A small multi-label image tagger, trained from scratch.
Model: 32-pixel images, norm batchnorm, depths [2, 4, 4].
Training: muon at rate 0.011, 7700 steps, batches of 64.
Data: trained on rendered dice on a table, 72500 training examples, 6.8 epochs.
Rows from block 3 of a small multi-label image tagger, named by matrix and row number. Rows with one number belong to one channel. Each number is 500 + 50 x the weight over its row's rms, rounded and kept within 0 to 999. All counts start at 0. Numbers have three digits each. After the name is the row's rms in percent of the matrix's.
After each channel's rows are labels from the 100 images, of 14976, where the channel reaches its highest value: "top examples" is what is common among them. Only what is clearly more common there than usual is listed. The data: rendered dice on a table.
# convs1: 3x3 conv (model.blocks.3.convs.1.weight, 48x48x3x3, each kernel summed), inputs 0-47
# convs2: expand pointwise conv (model.blocks.3.convs.2.weight, 192x48x1x1, transposed), outputs 0-63

convs1.11 109:443524390544491472462490569488536468449527419603494503404484517538566480492570463515438550417468514480568544503471500585436533485452499556407515
convs2.11 096:632578428511611488444510509494459466471589501458501437453549640581481476441490494497524579590564512532538567512545493574486486487513597575484479549459555514540461508465471594507417458509578542
top examples: black die

convs1.31 090:550538521476555465501522512548471474552404450442479534477517466464482416468551521508576501468463479489523374536622501507443510596534465465387544
convs2.31 098:448440561539526526492465461529525476524543672460520553482509500468560554448547487480443444586516515503510495454509462500502465545581587506525455520465474463566482578448501494464542473432474447
top examples: three on top; black die

convs1.22 088:485578564466475524447499422516417470498448495565560567461510513418562443462375421451481480484439614488470440473510468518535461470495525510572489
convs2.22 087:560518540437466409468521571465539500511439576501454572450530532579483456498468598429416648584508488600579494456558629560506471384523558457463531531519574474503532519529556534526497463432565545
top examples: four on top; purple die; white die

convs1.24 083:558407505466498517496566454438471493484538449505530421494472496421469509467450423512530513510516471542470455353467521421561463384499451464584511
convs2.24 108:537509552529352509549468505623456505565485454518468482435516490436419449591499563526582534614521609620566488459506497445483564462520546512446505439500488497473505430542485453477577469580576467
top examples: one on top

convs1.44 096:524535460463528543612432440476474513447528406594518536478586550562569516458523474492497511514499484519437457505382570554425487537472439503483570
convs2.44 104:618454505535469447523496498551525505560436475467487635425554509571519405478471448488507537463374475460524529385404538496602480501497463536524509418474525450485481515479467451501479520500438510
top examples: white die; four on top

convs1.35 079:548517418504482617471413433476446439536416441514528428556490453506500507416584486568541522584476426436530528481485544457515560535516531509492455
convs2.35 101:560497508504430492554521622488507522412483536525497488451490452461489425417480519408488528411480423568520583464504480504532454502563459587444497488464553539539470518434460393419525544517537493
top examples: white die; four on top; total: 4

convs1.38 108:489501524459563555499425542660406493498502566431451529473447540509509550497508497526423478433507596533443529485560536499465535493549539459597512
convs2.38 095:577528580532500453545521503469471502485549449493468465545422511464469514473369520580399551482470600411447428491487454534477552577501486440475499489447512519476466477465451484516462530439495525
top examples: five on top; white die; blue die

convs1.41 096:550465510451503632548444562501477480536500455567438502465519579512475619605452497510525472443592502571443513486469531537573473533440511490470540
convs2.41 092:501572517571606465475538379455442542461481482491473475444567603511503596428425439555535472468561520517471506427459455520512452497498403430525448477451504556520554476457545393388414538461466492
top examples: one on top; white die

convs1.6 079:551383510567588497526431568499426463518475568545492532623519470573457495558478492441545530524513424509536552498439451481528555532521495421559490
convs2.6 083:360529493408487430403583473436494653476500483482501359554574538459456542510536471547490441499496402517523457461435432446451515559527585549423543517523581482533475477535555465435517509575457544
top examples: white die

convs1.23 080:477492453546474528443468497537524481431486438468422535543500464399537489484578537484506550564570531428435522465499488426452518604493432516561376
convs2.23 095:414445481512417476417410512575613548470452624610484529559488483520470517514578488449566495472547485536627492463432443494457581492511535477572506602506512479551531553471482476465584555427528410
top examples: white die; three on top

convs1.27 097:442532446501446441485457481567481447466443517421437454485510596472457403540425497553458527512433563404462577485489405493434508511492464482562508
convs2.27 100:469501587468450525475434537506469523498532583452515632504488488483503578537533605542475621544539479565454484574479526542560468467596572471481491442465456505507475475541500492427517523450476409
top examples: purple die; five on top; blue die

convs1.36 132:499488458496496575473450458463476386493496577476458514533544493395509537466418476486455504437579458657434525493549472517431455531476498433500487
convs2.36 111:521549728506525493503510504630489498539397515532509443503567557562463470558491462490542581434473631494493461453459497542489567503476417540503493522491539476525482501545537491544501501598484522
top examples: one on top; green die

convs1.0 100:518495530544490516597501458548493522594522511505475602497553480580453546486545390530519514489563463561454505498500497473491526623510434571612548
convs2.0 097:477566541539425414471568569516513539514509533555436546477479444497511449514553572529411507475393494466516647584387495597416565570478551509460450559483552601531473535460512471449516598487473479
top examples: white die; four on top

convs1.40 096:507507480501443535481404505446453518472458542477447530435512505519475382492509491534476485461464550549482496459526424490416367476394411513409521
convs2.40 105:481543511520424433483538479539600537487577533514538436537592564446608537531514506493541515545488449490534443506505580524498408468495584618494473534539520579542520587558497421426501506464474462
top examples: five on top

convs1.16 090:492520539487481436442474526507496448423478381392568561475588542460452437479509464501512443463483563501488434494492462521550465362558479470457529
convs2.16 096:604572550572493531524505523578479450444539407503447415535462470478489411479453456540413497521424525470617455423595509480559490491477380415515579425492485490487448549540511460464526513559510534
top examples: black die

convs1.45 102:483477543583508527567523511476500509483511468530463546540482437486442443482411480410468523539515530379586641523474474418498479442543533483418498
convs2.45 114:509480515561461547527489544553520426476451504529477565477603512501608465633446502486611552415523546465489573368555484454500514454526434536441533462491477585494481513480515486599469416480441504
top examples: five on top; white die

convs1.29 114:480453432549478406531490436507529503498619524474548490473548574463483459451532492605488481400494515529505465542509487523517544608439546519416591
convs2.29 108:519482502594518507435485556625436481483633479468478505477484429511570526494577516491452416544442479440475544464577459456467528505497501526469463440542481410437458447563518546438529554490533443
top examples: black die

convs1.12 111:506533576507491485527520455444563517526490544464538462561482496477537484451523560485458549523470584486508425591564488534580508425529527663560420
convs2.12 097:476471581508442528518532500532616554557522491457553438492362549471590527490575566465455465484490507462492456508478464572503517482496492570502458521484497546523579409485470520581429605470520488
top examples: white die; four on top

convs1.42 088:521447543496469512406508447531432527455434398428468510521507455433442435481389492567472470444437598419468516472428512493516500510537425482520484
convs2.42 110:457496598518504554469617512512491474479428497446517563464458626534372575499549395542492588643556524482492525467524520481414514565506506491546483520470583562501463580529596449402497508535562466
top examples: blue die

convs1.8 122:578472546526559541565521559554497493488470570468508557464427484453503462606459469492528435507551530611515534504432513515624450505493546577543437
convs2.8 103:459504546599556456522480401501471533432443443596459490435538555493430481535442439421473577568508554489510437447508484548454564587408569501533501493523575564511567450427502471457526496549512525
top examples: white die

convs1.10 090:553447413491419499465503535517496529522563518474500630561526560497544478534498452594509543469510540445459529545437476436442584437412495459426463
convs2.10 099:493408466491470476455460522493465624443494572501556483485492516484474485493523421510538466509437442530425513482530583496430514441546486485405449508493506515441541572526552490552511468533488555
top examples: four on top; black die

convs1.33 116:474491556539466496447523559498444400437463446563537521495463529430522499553542451597523578424528402535521532540515487427443513462371511517501479
convs2.33 105:453445540554519530469487478606486416529363445549471448522484448431439447455490459465423467535530565461472466413547450427449506552409484478390535447503446518474487486531447488505463441509486486
top examples: white die

convs1.18 097:472536488502577524516435507549495558505487547586526464472434533554537472474463595643498501504468538466467400506501497377445529503490549489532403
convs2.18 094:544509546525531516484454462505536561513400401507493416503452503486498626530438515592428522387552510427472573464456400542544515497504491454519488535538522387572465553530524483513538501448556473
top examples: five on top; white die

convs1.3 106:450518468427481472556489431443613539555601518444502506494474499496521450499553499510525537505456607513479496430520511544578621481481480482511377
convs2.3 087:420518510546519479533463422409501496506440514519521432535566586427430596487453446469460451552485520498498561454554504539478574499438564468509494498492474518488547450501516501495468503454457485
top examples: black die; four on top

convs1.15 080:539455481534512463514434542545448521504455516547457458626498611522437444524551486567555467496450526556544500506529496376443470473428502520471601
convs2.15 101:482448441533546446393489517476484508435530631490511458515583559470476547460481480489562491526541514481487414457521611561440479465431483581441489564489490544542575529506492493522472459549408510
top examples: four on top; total: 4

convs1.34 089:542450553537455437491620506402528513462514541460585453449519461511490473439405463472529519496422497522510554541467610560436438480558546457475519
convs2.34 101:548580504547514517531595480435473533376506483530484503406502526526501518471529483527471511599458529434510502449523493455492558540438617463493482508438453501518476442472483461454577643305567442
top examples: white die

convs1.26 087:433543536568423516542546502519468429466482534515491544437482438471500550560499461455470529454538484487467529420474454534391433576499461587583391
convs2.26 091:487544505482597508526451484535466561550495546472519440543543467491416551448532541609538542466564533514460494570408559532506460470496509440455493418473429514595472551496515511528483515505399459
top examples: one on top; white die

convs1.13 092:555518550461462441532535498456493416586521640519552514539543446433478424450508479524480490465466515493534417546459534423511592532462500536398521
convs2.13 100:452431489478391453488563533484478456416542619484488404430420457525529525522430553535483382578503579481499574452538497512466518471559546491428478496539499444463489555466469466531500491507534539
top examples: white die; three on top

convs1.32 089:423491537451434465575419459498497461464469560445471518547516589514538497488531561474509475550544482470447453493534471433447528664420434545508517
convs2.32 104:563437545485418524442477484533489451495474508499529556556441439495441567536520448598418556470619492483416490520497586460475530444450594429433494504548512447524507459580417559488547486503444488
top examples: white die; one on top

convs1.21 092:537452533334521500564470481395466551449574579461531471469486538482554553533490563505514467493508512494484494387533533479501563534483545449582540
convs2.21 094:542496522475477388488512487577520506511525516565477545503534496507471462596438548397506493487524464475468604423485496552490417429506492502452519482488503502548525444519453484477487407517455480
top examples: white die

convs1.39 093:509495434500522396589401520497455492492500540506562516477551536446503562522535453509483499477458518504420509565518430445531362428464500605528557
convs2.39 111:541425533471556497584492558530496510586573577454517434508437443577543458538603479426557536472566534499456447608585545514467438410526448479428454432496454460441517457523490448482463521549541517
top examples: purple die

convs1.28 113:475605392450494477487454553533467488453485419600420442502477523466433547511519509493481562468502566424446469493517459579480501449564446560579479
convs2.28 097:548553358542443550507495482514438510549515459457527468594575538474492469533478600535441530371458580497432607597570484537474542550484452520498526523460512467524435463433522525494509529486437472
top examples: five on top; purple die

convs1.4 094:441540434479523496501425468410529531411479447488457372447534475514437437460466496465461457458566409535417475412535526502453463499542445465465498
convs2.4 123:517614527501483525512635466536510461542373546460528549507489429415437585513448520578432575599438558516511483460515574507515579566468559500464560535463460555547513511480491447468408569519555466
top examples: green die; teal die

convs1.19 090:451436435471503460503579444524397531504498429406526524443476451424532488539564506416561550493502579469467475458459542599595510495523507502540448
convs2.19 100:443555527501426493565562439598531494601570414431501523490554610455430490512530472506540498519454530558446509538441437462521542493419510506541468538480586535439541513492541443447474492487552470
top examples: four on top; total: 4

convs1.46 118:506517536480500619558529557433435522538520558511470486445492490538495504459467481515493576514507398530446487606610506530512386500485517560400475
convs2.46 092:456507530537480490500478509564481451486369440459480503448471579513474539598468499538457452515509497508548481352513518501458550570384440420532450449496482440420583442509451432507444531371528454
top examples: white die; four on top

convs1.9 109:473520546532442445463555455482509498467534421542490565520519513478524484404503517548402574463505505488495539499483527451407579558392442584554594
convs2.9 087:435518511470521547464522575519500395524503546477449567485573490456510543424486542490390499509532425551549426541575446511444458429573430403465464479517536485474584502491402473493468513514462549
top examples: black die

convs1.30 162:552438626511460468582558441515560477570485588476590487507560489409552458486451498470426448508512548496510468525522547514561471500525559571551441
convs2.30 097:468503557409510519479522467599493451568508499534484523509521577518491444572444514530554475592575520446503372443433522566541492526468570573494511486455463533452464571475461589486533554509650491
top examples: white die

convs1.14 090:435406504508446515529447546584457526500511503441467422440534556476520475422591444598461514376525528484477489477521377456471466514503507529486505
convs2.14 095:501567561500490538551493518637551522537538428529484491496475483468418503435564478435609493576616474441532595514529536433536526531554525462552465529498504567513545514579550483502514514440468447
top examples: black die